Weights of a small CTC image transcriber: activation gelu, width 384.
Rows from block 7 of a small CTC image transcriber, named by matrix and row number. Rows with one number belong to one neuron. Each number is 50 + 12 x the weight over its row's rms, rounded and kept within 0 to 99. All counts start at 0.
After each neuron's rows are labels from the 100 images, of 14848, where the neuron reaches its highest value: "responds to" is what is common among them. Only what is clearly more common there than usual is listed. The data: seven-segment displays showing three digits.
# fc1: MLP up (model.blocks.7.mlp.fc1.weight, 1536x384), inputs 96-191
# fc2: MLP down (model.blocks.7.mlp.fc2.weight, 384x1536, transposed), outputs 96-191

fc1.635:40 44 30 46 58 49 23 37 52 41 25 45 30 50 51 51 49 50 34 49 70 41 56 33 52 47 63 49 74 63 60 44 00 55 41 60 41 48 57 31 39 46 50 48 49 55 48 66 56 61 53 57 46 67 35 38 42 44 51 58 51 42 57 51 85 45 59 45 49 42 56 50 43 23 49 66 54 60 49 62 51 39 54 63 44 21 93 43 41 72 38 57 59 55 50 60
fc2.635:46 43 43 45 57 37 49 67 48 59 70 68 39 63 63 54 20 60 50 44 46 62 55 48 46 64 41 52 50 47 38 36 38 53 47 53 43 61 50 53 47 47 42 39 44 53 42 62 42 34 38 70 60 45 47 51 30 44 48 51 51 47 72 19 46 67 45 61 48 52 54 61 57 46 21 21 48 49 53 55 45 45 32 46 43 46 49 65 35 47 39 57 62 66 31 38
responds to: the digit 3; third digit: 3; dark on pale; first digit: 3

fc1.357:67 38 55 52 42 56 42 61 54 82 48 45 60 46 35 54 50 32 59 56 59 51 40 37 53 48 45 48 44 50 87 61 49 69 44 40 57 62 57 42 56 53 28 48 60 57 46 33 49 55 54 67 50 54 50 48 20 43 62 48 52 54 50 57 56 43 50 40 54 51 36 43 30 27 66 42 39 52 51 29 53 50 51 56 63 52 64 50 50 49 39 42 47 58 55 52
fc2.357:47 68 53 83 65 55 51 52 41 68 47 71 43 68 46 48 43 49 62 48 45 46 47 57 27 74 50 78 43 56 34 49 55 45 60 47 43 60 50 60 72 51 55 52 60 54 65 50 48 28 48 49 36 45 50 48 37 46 40 48 58 71 43 39 28 47 50 51 57 57 56 18 44 54 41 61 10 45 59 49 53 43 43 28 62 56 51 47 43 81 38 45 41 52 48 55
responds to: the digit 5; first digit: 5; second digit: 5; first digit: 6

fc1.471:51 52 59 45 58 58 51 45 32 65 54 49 45 50 53 39 49 52 73 52 71 72 55 36 57 29 35 55 59 45 46 78 37 42 35 50 56 38 46 52 62 59 45 52 46 37 43 60 49 32 57 46 40 60 52 67 37 26 70 52 56 46 76 50 42 48 60 30 58 65 44 53 43 45 33 64 42 62 57 54 48 50 28 91 72 39 46 56 43 28 57 49 44 48 52 34
fc2.471:52 44 44 65 60 60 64 55 56 28 44 57 51 23 43 61 21 64 57 62 58 41 55 41 43 56 48 60 48 30 51 42 41 48 48 67 62 52 44 57 60 61 64 59 63 69 50 47 45 44 39 55 54 39 32 41 39 54 51 50 61 51 33 56 71 48 72 44 38 64 52 55 26 31 60 56 26 65 59 57 41 43 52 44 41 37 50 50 39 58 28 48 51 42 40 48
responds to: the digit 7; the digit 1; white glow; first digit: 7

fc1.52:56 46 70 44 57 37 66 53 26 47 32 34 51 65 33 73 39 46 46 39 45 58 73 47 48 50 44 61 72 70 48 52 51 41 38 52 41 39 42 60 52 51 59 35 54 43 36 70 62 71 44 40 51 35 49 25 47 52 55 21 39 51 39 47 31 50 58 49 63 64 39 60 41 48 40 54 48 55 58 20 38 54 54 56 55 33 69 42 46 68 34 55 51 60 34 56
fc2.52:38 55 42 52 46 33 56 50 38 56 44 59 53 85 53 39 49 56 49 57 42 51 53 57 32 43 54 59 58 31 60 50 55 47 60 39 62 49 46 53 41 57 63 63 42 53 58 49 58 71 42 53 58 72 31 49 47 40 41 57 44 66 48 44 33 44 40 48 51 27 48 47 54 32 38 36 53 51 43 84 52 48 62 66 25 62 57 45 45 46 45 51 49 19 45 76
responds to: decimal point; dark on pale

fc1.33:47 69 70 24 37 64 55 28 49 55 56 60 45 37 45 45 56 47 30 47 44 62 33 24 49 61 38 40 50 50 47 72 64 60 47 50 68 58 45 42 64 55 60 40 26 31 47 29 47 57 50 56 39 30 50 66 35 48 28 19 73 54 43 45 46 54 60 63 46 58 53 58 60 36 58 37 45 38 49 34 32 55 47 61 45 49 51 33 55 55 50 38 44 55 44 51
fc2.33:53 63 57 51 47 60 68 45 70 53 50 42 36 19 52 55 37 34 45 57 45 40 41 59 53 46 51 52 42 51 48 52 50 36 49 37 51 76 31 42 49 49 64 55 42 41 58 58 45 39 51 60 60 43 75 50 62 24 32 70 25 50 63 38 41 50 46 59 60 56 46 54 31 35 39 45 45 46 39 44 53 50 47 44 37 50 46 35 42 55 52 52 44 57 72 53
responds to: the digit 4; second digit: 4; third digit: 4; first digit: 4

fc1.718:51 47 19 45 49 44 63 36 66 38 38 44 40 54 59 51 37 55 48 48 48 61 65 62 50 56 24 25 51 42 42 20 66 62 60 59 49 49 49 65 69 64 55 60 42 26 61 44 47 57 38 42 47 37 55 38 30 61 42 40 54 55 34 57 50 39 55 42 45 25 47 69 44 44 63 80 71 50 44 35 53 50 36 50 48 33 61 35 89 50 64 43 45 42 36 54
fc2.718:31 54 36 52 39 48 57 42 45 50 70 71 46 53 50 52 41 70 44 50 44 48 49 66 18 51 44 54 56 37 40 47 35 29 42 60 71 64 44 60 53 43 60 53 48 59 38 56 55 86 36 50 51 57 48 41 61 51 42 75 55 48 58 52 21 50 36 61 60 47 38 51 49 19 52 53 43 37 57 44 44 33 54 51 39 47 49 64 44 35 38 39 67 47 43 69
responds to: decimal point; the digit 9; second digit: 9; third digit: 5

fc1.572:88 52 82 50 57 41 55 74 58 48 33 64 42 59 54 46 64 46 30 71 59 44 32 48 66 42 56 21 59 57 53 49 50 43 41 47 34 44 74 41 50 54 38 38 47 39 67 66 70 44 65 52 55 53 57 52 38 30 52 67 43 55 56 51 54 45 44 35 52 43 53 76 70 55 26 72 45 49 48 59 49 29 51 47 34 50 46 35 40 43 46 46 34 32 53 65
fc2.572:44 49 30 35 55 18 36 52 45 42 43 33 62 40 61 41 58 45 45 32 62 48 41 29 33 48 50 46 42 49 58 49 58 59 35 45 77 42 74 60 33 56 56 37 41 45 56 43 73 38 51 50 23 47 50 34 48 47 62 43 57 51 70 54 56 46 60 49 49 58 52 73 63 34 50 43 49 52 49 51 47 44 43 47 40 21 64 35 41 53 52 47 42 35 24 54
responds to: decimal point

fc1.55:62 49 57 61 52 37 58 48 54 48 60 53 50 45 44 45 47 46 29 46 37 61 17 49 61 47 61 68 47 44 49 48 51 28 31 28 59 42 59 70 68 63 54 64 49 48 53 50 78 57 72 48 55 53 49 65 55 30 60 51 42 42 40 45 32 50 36 44 38 29 38 53 71 38 47 25 69 52 51 35 53 31 41 52 38 56 55 56 28 45 70 45 63 30 45 50
fc2.55:41 52 50 65 55 41 54 53 55 35 46 48 55 09 50 35 71 38 15 33 74 32 32 63 56 47 49 60 50 58 33 59 63 57 65 38 54 43 37 57 63 44 51 26 50 56 44 64 15 51 64 38 56 45 48 57 42 51 52 59 33 47 47 61 39 50 38 66 55 31 39 42 49 42 54 46 53 47 59 50 52 45 59 72 64 56 55 33 49 54 48 66 29 42 72 53
responds to: the digit 2; second digit: 2; first digit: 2

fc1.114:35 20 21 52 47 51 37 60 47 54 53 53 46 52 59 60 21 50 36 51 44 66 68 55 48 51 51 39 70 49 57 49 34 39 50 46 59 54 41 36 50 62 73 54 44 47 48 54 70 53 45 46 60 46 39 48 57 46 38 37 44 40 57 49 57 47 51 16 51 50 49 40 33 38 58 79 53 53 40 38 50 13 50 40 51 31 44 51 40 85 32 36 49 59 36 50
fc2.114:51 41 53 41 57 40 58 48 49 51 47 49 43 59 43 60 16 52 68 46 41 55 25 39 35 48 53 42 54 50 47 50 51 42 40 62 39 47 53 32 70 49 44 60 53 47 69 50 51 55 41 48 43 58 54 46 79 50 43 46 45 56 53 53 50 58 27 64 39 56 49 78 55 47 54 51 66 49 42 69 56 31 50 73 26 54 48 80 51 51 32 43 46 56 51 30
responds to: the digit 3; the digit 2; third digit: 3; first digit: 3

fc1.256:33 64 52 56 44 27 60 39 47 44 55 61 37 48 45 35 35 49 40 74 50 48 49 48 70 56 41 42 66 18 44 46 36 39 39 45 50 55 49 38 73 41 54 72 44 38 51 46 59 46 56 54 49 52 43 66 51 26 52 49 65 53 59 42 48 81 56 60 43 50 45 65 59 46 28 55 64 70 43 44 48 55 47 57 13 41 66 50 67 49 54 63 63 37 49 59
fc2.256:58 67 52 28 53 71 28 49 55 46 53 64 37 21 71 50 37 45 57 45 38 49 58 42 41 58 45 54 55 39 33 52 48 43 43 53 56 44 60 31 28 33 53 54 51 37 59 42 55 48 40 53 66 33 41 49 54 39 59 59 39 75 52 59 49 49 64 49 49 37 34 50 21 82 26 63 59 80 42 46 53 50 37 50 31 49 51 56 43 36 50 51 60 78 78 45
responds to: the digit 4; dark on pale; third digit: 4; second digit: 4

fc1.255:41 45 54 75 58 29 56 36 35 60 33 42 46 52 42 47 55 50 76 52 63 56 57 19 52 52 52 74 45 57 43 45 35 58 40 35 54 42 61 42 32 44 50 69 37 57 60 45 54 45 37 53 51 48 33 31 33 53 65 41 45 48 48 39 66 44 45 39 50 57 52 51 34 47 35 55 67 46 44 60 58 51 37 61 57 28 68 43 61 35 66 53 60 50 82 63
fc2.255:56 66 27 47 60 36 40 34 28 32 53 51 50 67 46 61 57 53 45 64 38 47 59 41 53 54 61 33 57 49 55 51 42 59 44 47 31 46 50 61 50 41 57 36 65 38 53 41 51 65 41 44 43 41 46 68 66 50 68 37 53 33 60 54 50 41 61 70 60 56 40 65 40 65 48 50 51 69 52 53 61 49 68 44 46 51 52 78 58 48 49 28 70 61 70 39
responds to: the digit 3; third digit: 3

fc1.650:71 49 57 51 36 49 42 69 51 53 48 55 49 50 56 52 43 46 61 58 60 64 56 36 50 50 57 58 46 49 48 40 65 50 51 41 46 31 48 44 76 51 59 76 38 76 60 52 73 56 45 36 50 41 47 57 53 51 24 62 59 50 34 75 34 56 59 37 51 33 47 42 48 51 44 47 56 53 55 31 64 35 55 39 28 76 56 54 31 48 64 47 48 54 56 66
fc2.650:38 49 43 43 72 53 61 64 88 43 51 44 65 03 57 54 54 56 39 51 46 53 37 41 56 57 60 45 50 36 62 40 39 41 47 40 59 65 52 42 39 62 52 37 66 51 60 53 49 68 67 48 41 41 51 67 56 50 47 40 59 64 46 45 74 46 54 58 53 46 50 22 36 41 43 39 54 45 56 28 40 67 64 34 68 73 53 68 44 47 51 35 42 51 35 48
responds to: the digit 2; second digit: 2; third digit: 2; first digit: 2

fc1.281:46 43 43 52 51 58 56 40 70 50 58 47 76 42 53 60 55 58 54 51 35 59 48 73 66 58 17 41 58 36 51 39 53 41 61 48 45 50 50 61 69 76 59 52 33 38 52 50 55 60 44 36 44 34 37 30 53 33 55 28 55 51 32 50 69 62 39 32 52 27 57 52 57 64 61 55 55 54 74 38 50 49 38 64 40 33 31 55 90 56 46 49 49 54 41 39
fc2.281:40 42 55 47 38 74 49 55 57 64 70 46 32 35 30 40 41 69 43 44 55 59 57 68 42 26 37 51 56 56 33 49 49 21 59 60 68 55 39 56 74 42 83 53 30 61 56 54 50 72 54 26 56 38 53 54 65 37 50 43 44 52 40 33 40 34 47 50 61 44 44 54 54 52 51 57 38 17 50 55 38 38 61 51 53 47 43 50 49 61 51 39 45 46 39 54
responds to: the digit 2; first digit: 2; second digit: 2; third digit: 2

fc1.683:46 46 59 46 62 52 74 46 41 29 47 51 51 50 52 55 63 50 39 51 41 48 34 66 59 52 55 30 57 44 46 72 45 29 75 41 52 42 42 64 54 48 69 55 65 45 49 66 63 59 67 50 53 06 55 30 28 44 49 22 42 46 39 45 84 33 48 45 57 49 58 30 43 55 51 53 54 46 66 26 48 50 48 45 58 49 56 49 72 50 63 38 52 57 47 39
fc2.683:53 50 45 24 65 48 52 61 51 72 52 47 56 42 60 20 49 58 43 42 57 39 55 69 20 39 61 59 45 48 31 41 38 63 70 48 51 50 53 78 69 32 44 46 42 36 63 53 45 65 51 27 56 39 50 51 60 36 58 46 47 51 44 18 39 50 38 42 49 48 39 74 58 61 36 41 47 36 68 43 52 50 64 47 51 29 56 44 41 47 34 58 26 39 47 55
responds to: the digit 5; third digit: 5

fc1.423:54 78 77 54 45 57 34 54 62 45 46 66 40 17 55 59 49 46 77 63 46 62 50 51 33 62 61 43 52 51 54 55 27 55 39 54 35 37 36 49 42 83 48 56 48 36 50 50 36 55 38 51 69 45 55 49 34 36 67 70 37 62 46 54 51 52 50 46 50 58 31 57 45 43 47 46 55 50 50 42 37 53 50 68 90 42 51 61 55 61 49 52 51 55 65 55
fc2.423:54 67 36 59 33 40 72 35 36 47 38 38 73 65 51 47 37 34 48 47 56 41 46 67 36 73 48 54 78 63 65 72 49 62 54 42 47 43 38 55 42 47 49 63 59 65 75 50 53 41 50 19 20 62 26 56 51 52 58 58 61 40 72 50 50 31 50 31 39 44 53 52 52 66 62 47 30 54 42 51 52 43 41 39 52 50 66 10 58 34 64 35 32 50 61 55
responds to: the digit 2; decimal point; third digit: 2; second digit: 2

fc1.615:49 51 58 27 54 51 35 42 46 38 54 44 56 23 30 47 65 60 50 40 46 60 38 59 81 47 54 44 51 39 58 40 67 41 39 50 36 32 41 58 74 55 67 40 45 59 15 50 54 54 51 70 46 58 62 54 16 56 49 48 48 49 46 60 51 68 50 63 43 42 36 72 47 32 49 57 51 51 48 41 57 59 71 64 15 38 61 46 56 58 61 43 45 48 41 55
fc2.615:62 67 54 53 41 57 52 49 59 45 56 35 49 25 42 60 45 35 35 39 28 47 59 57 53 52 50 51 47 73 27 49 52 41 48 44 54 50 53 55 56 37 52 62 37 61 56 58 47 49 68 51 68 68 76 52 67 53 46 66 44 38 48 52 50 47 51 61 61 48 50 40 57 27 59 53 48 53 46 52 42 40 58 49 40 39 64 31 51 57 39 45 29 50 84 50
responds to: the digit 4; second digit: 4; third digit: 4

fc1.630:42 45 34 48 55 56 53 37 48 50 72 63 48 59 22 64 66 67 50 59 59 51 39 55 31 20 17 46 69 41 43 60 36 50 61 56 24 41 51 56 54 70 71 47 26 47 45 79 48 50 59 56 36 26 53 45 54 65 42 51 34 46 44 46 48 78 39 60 56 46 57 50 59 50 56 40 58 55 46 36 50 54 58 35 49 57 50 50 53 53 50 38 55 51 46 68
fc2.630:45 51 56 49 65 41 69 50 36 96 49 28 06 54 40 46 49 56 29 36 31 50 59 56 26 30 53 41 61 46 47 47 47 46 55 49 65 56 39 61 39 51 58 57 36 57 51 40 48 78 27 56 39 39 59 56 43 69 60 50 64 37 52 36 27 62 56 53 77 17 49 65 69 23 48 49 44 24 40 40 44 39 60 49 46 34 44 52 42 34 46 34 50 28 53 70
responds to: decimal point; first digit: 3

fc1.348:53 60 67 75 73 46 67 79 53 50 44 45 50 69 64 50 45 45 61 66 55 54 78 51 46 64 62 55 56 54 59 48 31 50 32 60 59 51 48 35 34 38 45 59 48 64 49 61 60 52 31 55 49 55 42 52 51 58 59 19 34 56 63 48 59 33 47 59 61 65 54 57 57 53 55 54 54 38 54 51 36 46 53 61 64 42 74 57 46 39 41 53 51 57 73 68
fc2.348:24 52 48 39 58 49 51 60 42 34 60 66 38 56 45 44 33 68 38 48 53 57 49 29 57 35 45 27 43 48 55 41 44 67 37 39 40 54 43 39 39 43 56 60 40 32 50 46 61 52 32 50 39 27 50 53 40 57 75 34 45 52 48 56 42 42 56 69 61 38 41 54 21 55 47 56 56 57 64 52 49 42 52 37 48 43 66 52 56 66 67 45 68 35 64 59
responds to: the digit 4; third digit: 4; second digit: 4

fc1.466:47 54 48 36 46 64 53 67 62 54 44 40 49 37 50 59 50 44 58 53 32 73 50 35 33 44 84 62 38 60 61 60 49 50 37 39 44 55 46 55 50 74 50 30 53 67 43 64 52 37 50 49 35 55 62 62 46 28 45 51 43 65 42 35 38 49 51 39 52 56 29 52 35 54 54 48 38 70 53 35 52 53 65 44 71 48 53 64 58 55 48 62 35 56 44 54
fc2.466:45 86 47 62 55 61 63 38 31 36 46 60 49 70 56 50 50 62 40 47 43 27 43 44 59 44 60 46 47 73 39 56 65 46 55 47 34 42 74 49 59 38 57 75 46 34 54 41 52 64 61 40 51 90 37 72 73 45 58 48 54 71 59 60 44 61 28 54 65 46 47 62 50 40 71 51 54 48 50 46 51 34 62 40 29 46 29 51 54 81 57 45 40 29 49 50
responds to: the digit 2; second digit: 2; white glow; third digit: 2

fc1.330:91 51 42 69 20 48 49 50 49 45 44 57 48 45 53 56 70 57 31 63 39 43 46 44 58 54 50 32 32 50 63 47 60 62 53 71 64 49 56 41 43 57 61 35 35 59 50 23 57 43 49 32 61 27 47 65 70 38 42 55 61 35 64 52 46 47 54 51 51 33 51 56 60 47 55 50 51 61 86 52 57 44 48 60 52 54 38 46 49 69 84 48 69 45 48 41
fc2.330:50 50 40 68 50 62 48 56 56 48 30 77 25 65 57 58 58 57 78 48 56 43 45 54 53 75 55 51 48 53 49 58 59 60 26 43 41 47 75 54 30 64 45 39 45 44 59 55 64 35 51 50 54 50 55 58 45 50 43 31 63 74 59 45 75 54 59 70 45 61 44 54 60 57 48 49 63 85 47 67 46 48 59 45 73 52 45 44 55 27 51 41 63 57 46 61
responds to: decimal point

fc1.45:44 63 45 36 35 65 74 25 62 48 68 26 47 40 52 46 45 38 46 62 64 76 26 22 44 47 46 48 66 53 52 54 46 44 50 49 70 40 37 39 57 32 51 66 32 42 42 56 61 61 33 52 55 57 45 67 32 51 05 29 69 51 73 52 50 60 68 53 49 49 32 68 48 35 30 44 48 44 38 45 48 52 53 55 61 33 51 50 62 47 59 53 35 53 57 61
fc2.45:34 53 73 19 66 58 47 07 58 58 55 53 40 32 64 63 28 50 43 64 33 48 46 43 44 63 58 49 47 34 60 54 48 48 34 22 37 66 50 53 33 41 61 53 48 48 62 61 55 32 57 57 60 45 70 52 62 31 39 73 47 60 57 50 43 72 51 60 53 47 52 51 36 61 29 50 70 49 51 53 60 58 56 49 43 65 38 37 45 59 56 51 50 72 60 62
responds to: the digit 4; dark on pale; first digit: 4; third digit: 4

fc1.83:54 48 52 32 63 44 30 52 72 57 52 55 49 50 54 45 61 54 22 64 49 65 45 25 70 60 37 68 59 38 55 48 32 51 31 59 52 51 52 40 36 68 55 74 76 44 44 51 56 57 64 57 40 30 59 68 53 43 42 78 52 67 62 73 87 52 50 54 32 68 50 26 56 50 45 52 53 70 58 42 44 29 50 68 55 29 66 59 48 49 41 60 51 50 54 44
fc2.83:55 58 40 52 50 46 40 50 37 29 15 66 57 48 57 39 66 63 36 57 33 40 49 49 51 40 52 50 28 39 68 47 61 36 50 52 50 46 64 55 54 36 51 52 44 60 45 55 44 46 40 49 50 56 48 47 57 64 50 55 35 79 55 50 85 56 38 41 48 38 47 45 56 50 51 65 46 23 43 44 39 48 61 27 52 58 53 41 67 29 39 43 60 32 53 48
responds to: the digit 3; first digit: 3; second digit: 3; third digit: 3

fc1.539:47 42 41 51 60 49 77 47 49 42 77 46 65 38 57 47 44 50 57 44 53 58 55 53 43 42 50 46 46 72 48 44 47 56 66 35 42 46 42 45 50 57 69 40 57 50 43 47 55 53 13 40 59 52 51 44 32 53 34 51 52 51 50 57 49 48 54 68 47 39 71 35 73 53 50 50 54 54 44 54 86 49 24 26 50 54 44 56 43 41 58 56 48 45 52 42
fc2.539:49 59 48 53 38 28 44 66 52 43 48 46 51 23 53 42 58 52 43 46 48 48 46 47 46 65 55 71 47 53 57 72 37 69 43 48 40 59 54 53 65 50 55 35 75 66 39 50 61 50 36 40 50 40 29 47 43 50 20 50 31 50 62 43 63 41 43 45 40 48 65 54 47 41 62 47 44 55 58 37 46 50 48 83 49 59 53 75 49 20 46 63 56 57 72 47
responds to: the digit 6; dark on pale; third digit: 6

fc1.296:29 32 51 47 55 74 62 46 33 74 29 45 31 60 32 50 65 45 47 38 50 41 42 58 34 53 41 60 67 47 66 58 54 43 64 67 47 37 41 56 69 56 37 57 56 40 47 56 35 60 48 54 55 48 37 44 57 64 50 90 57 50 51 48 59 58 62 55 45 46 52 53 68 52 54 32 59 54 45 62 41 65 44 53 39 64 47 51 43 34 52 50 48 39 71 26
fc2.296:40 37 54 60 57 67 51 55 53 43 38 45 54 53 59 60 57 29 33 30 58 50 53 47 54 52 68 64 50 75 51 40 65 45 44 64 36 55 43 60 55 35 60 25 57 71 41 23 46 53 52 59 49 56 35 55 81 49 69 77 79 45 42 54 42 39 51 50 53 33 66 50 59 40 59 52 47 42 51 45 39 36 58 80 41 73 28 45 44 25 66 50 31 72 49 59
responds to: the digit 6; first digit: 6

fc1.536:86 37 32 65 62 56 42 65 31 34 57 63 41 61 60 56 50 55 79 59 51 32 46 52 68 42 46 48 44 44 40 29 63 37 54 51 66 61 51 51 23 27 51 47 52 37 69 40 50 55 50 61 54 64 50 38 43 39 47 51 62 38 48 50 22 47 40 63 52 45 51 43 24 42 53 60 47 46 55 25 63 50 49 50 50 53 45 51 45 63 50 48 46 59 57 35
fc2.536:56 62 53 48 65 36 59 50 41 31 56 50 57 36 46 14 87 40 41 52 64 33 50 48 65 48 59 75 29 49 61 53 71 59 36 37 66 53 49 28 74 53 61 33 63 29 70 37 39 43 47 52 41 37 50 57 56 84 30 47 58 51 42 49 60 55 33 47 75 65 46 57 38 70 47 66 69 45 74 32 69 64 57 48 18 52 69 49 78 56 49 50 50 29 41 56
responds to: the digit 7; third digit: 7; first digit: 7

fc1.385:51 61 74 30 37 69 65 39 51 63 63 53 45 42 49 47 61 43 36 42 46 67 41 24 36 57 45 49 45 55 51 68 69 68 47 50 59 54 40 40 54 56 57 43 21 20 41 22 60 62 56 46 39 44 48 65 38 55 37 10 73 51 46 45 50 72 67 63 47 59 46 56 60 40 69 38 50 34 42 39 43 66 42 54 43 44 50 42 47 69 50 41 42 58 50 45
fc2.385:47 55 52 63 48 67 77 44 73 49 54 35 32 25 48 55 35 18 46 62 42 41 35 54 52 50 57 48 44 52 47 54 53 44 52 37 47 83 35 37 50 54 63 50 41 42 57 60 42 34 52 66 64 42 66 50 66 32 40 71 35 52 78 40 37 57 49 52 56 50 44 56 27 40 43 48 44 51 40 44 51 47 47 40 48 52 46 32 44 59 61 52 43 57 70 55
responds to: the digit 4; the digit 1; second digit: 4; third digit: 4

fc1.315:50 52 47 67 57 27 72 60 58 41 53 54 59 63 43 58 46 50 81 66 28 61 43 31 51 66 43 49 46 53 45 43 83 55 60 33 54 58 37 50 68 53 45 77 42 54 71 35 37 27 39 65 51 59 50 77 49 56 48 46 50 56 58 53 49 41 34 50 53 47 61 43 59 81 60 51 48 54 52 74 61 55 44 44 51 54 47 48 50 54 54 31 46 49 55 40
fc2.315:45 55 79 55 53 54 34 50 29 60 40 62 68 30 46 50 81 40 60 50 44 46 60 48 41 61 65 62 31 47 52 34 51 50 62 56 53 49 51 69 49 59 47 75 59 47 52 20 35 51 56 41 48 56 46 74 61 57 43 50 49 43 51 64 50 60 41 25 73 48 49 50 39 66 62 68 55 60 68 46 58 49 81 46 40 78 46 67 52 28 54 27 59 46 56 41
responds to: the digit 5; second digit: 5

fc1.590:70 43 47 50 51 55 48 82 39 64 50 41 61 27 37 55 68 24 47 38 35 53 37 35 50 68 49 63 58 50 52 60 47 57 52 53 40 54 37 35 55 60 46 46 46 44 46 28 50 56 56 83 55 49 44 47 07 61 55 57 46 55 46 58 51 47 52 50 56 59 49 56 38 47 72 30 40 39 51 39 54 72 46 49 60 44 46 47 49 60 55 37 41 65 54 40
fc2.590:47 82 50 58 63 62 58 67 47 72 49 72 49 42 48 37 45 36 59 51 48 54 40 46 56 65 49 69 57 63 30 47 67 38 64 34 36 65 53 60 55 57 52 52 54 59 51 52 28 34 50 53 48 27 49 48 40 44 45 55 70 50 41 42 59 44 34 51 54 61 47 38 48 57 49 44 19 20 65 40 55 46 52 32 71 59 63 58 60 77 21 51 23 58 40 50
responds to: the digit 6; the digit 5; second digit: 5; second digit: 6

fc1.452:34 48 28 61 55 36 57 44 43 38 47 64 53 63 52 65 46 70 57 60 57 57 37 50 40 54 26 60 55 46 40 08 56 52 52 62 53 48 54 64 68 56 55 58 43 37 48 48 51 41 62 39 65 46 49 41 47 43 56 51 65 56 48 67 50 58 53 57 50 38 36 53 44 44 63 62 72 70 49 64 55 34 40 51 51 32 51 24 68 60 64 36 51 36 45 81
fc2.452:06 38 37 66 48 64 55 36 46 39 63 55 49 32 46 42 54 38 65 51 46 45 38 54 28 49 55 49 62 51 36 49 34 43 37 55 69 52 26 53 51 38 55 42 64 65 48 52 50 75 42 53 48 31 41 50 53 69 48 62 41 33 62 44 38 50 45 50 55 55 50 32 48 30 60 45 36 30 44 27 33 40 59 45 50 50 63 51 51 37 38 34 66 40 50 85
responds to: decimal point; the digit 9; second digit: 9; third digit: 9

fc1.409:52 39 28 46 51 73 29 52 37 61 60 54 59 49 46 57 50 60 74 59 50 69 63 66 66 70 40 47 50 35 43 36 74 38 57 54 50 51 35 55 65 69 64 81 39 25 58 53 74 28 43 63 50 48 58 55 31 60 45 48 39 54 40 46 80 49 57 53 62 52 44 59 23 35 49 40 42 31 53 32 26 49 55 51 38 47 33 57 53 51 29 33 43 52 39 30
fc2.409:37 49 59 50 49 40 49 37 58 46 49 54 44 45 27 52 42 58 76 40 45 59 24 52 60 52 39 49 51 29 55 61 55 23 42 67 67 50 46 49 65 29 47 64 46 43 74 58 41 31 59 50 60 45 50 50 77 64 50 51 49 52 56 50 63 63 29 49 61 50 43 49 36 62 59 81 40 47 51 43 50 49 52 74 36 48 50 63 57 60 51 51 56 59 40 52
responds to: the digit 2; first digit: 2; second digit: 2

fc1.607:49 52 65 55 47 48 44 59 77 59 47 63 59 63 32 45 36 49 72 43 32 57 24 39 47 56 42 60 43 66 66 51 50 57 68 45 44 26 53 82 41 78 64 51 51 28 60 57 57 52 44 47 39 43 62 27 52 47 31 51 69 58 68 51 33 65 45 53 50 45 41 38 50 45 51 50 32 66 57 72 65 58 54 43 45 48 50 50 43 30 51 28 41 33 48 39
fc2.607:52 82 29 57 54 54 61 51 59 31 42 48 58 72 44 56 48 56 51 45 49 54 66 79 36 26 53 56 48 57 22 58 50 52 44 46 55 37 49 74 50 39 33 64 45 47 64 45 40 52 49 41 67 65 45 69 55 57 50 49 51 37 41 46 50 59 73 36 45 61 57 49 55 65 42 33 54 45 59 42 45 69 68 77 50 64 59 43 41 44 63 41 37 57 57 55
responds to: decimal point

fc1.128:65 47 52 64 51 57 21 57 38 50 30 57 32 66 44 48 46 31 66 57 41 50 51 65 58 46 48 53 60 53 48 29 20 67 46 53 40 59 69 45 50 51 39 69 70 79 26 61 78 39 50 47 48 61 60 66 32 69 48 63 41 49 50 49 32 38 47 47 55 45 58 48 49 47 38 35 55 42 59 69 45 61 65 38 57 56 52 54 54 25 49 40 52 44 47 65
fc2.128:22 50 38 46 47 55 39 50 58 40 63 46 50 38 60 29 55 59 49 41 31 69 55 34 52 43 48 54 37 51 37 54 36 66 61 54 33 66 50 55 49 65 49 61 65 62 55 15 47 56 34 47 52 42 47 84 51 38 49 28 41 47 65 48 37 50 54 76 48 58 55 36 42 62 46 61 46 50 80 49 61 38 52 40 51 57 51 67 39 42 68 53 44 37 55 51
responds to: the digit 4; first digit: 4; third digit: 4; dark on pale

fc1.530:60 53 52 51 62 43 50 60 78 49 41 40 50 51 54 51 40 51 60 46 49 67 59 53 67 58 19 42 62 52 50 47 39 34 65 55 45 71 65 58 58 65 36 76 46 34 54 81 48 51 47 48 48 52 46 52 51 70 55 36 52 47 54 54 66 51 64 39 60 50 54 79 46 40 52 83 69 35 61 49 46 40 52 47 53 31 53 57 91 50 47 30 50 49 49 42
fc2.530:36 47 43 64 32 41 46 64 53 37 60 67 32 36 52 62 43 65 54 34 52 46 40 63 46 50 17 50 54 36 52 30 47 38 42 64 73 57 48 46 60 50 51 50 52 74 50 48 58 71 36 51 53 58 39 41 66 50 45 50 67 49 62 52 51 55 36 52 51 66 48 39 43 44 54 49 38 43 55 50 54 20 54 76 42 45 57 51 60 40 43 51 48 46 42 66
responds to: the digit 2; second digit: 2; first digit: 2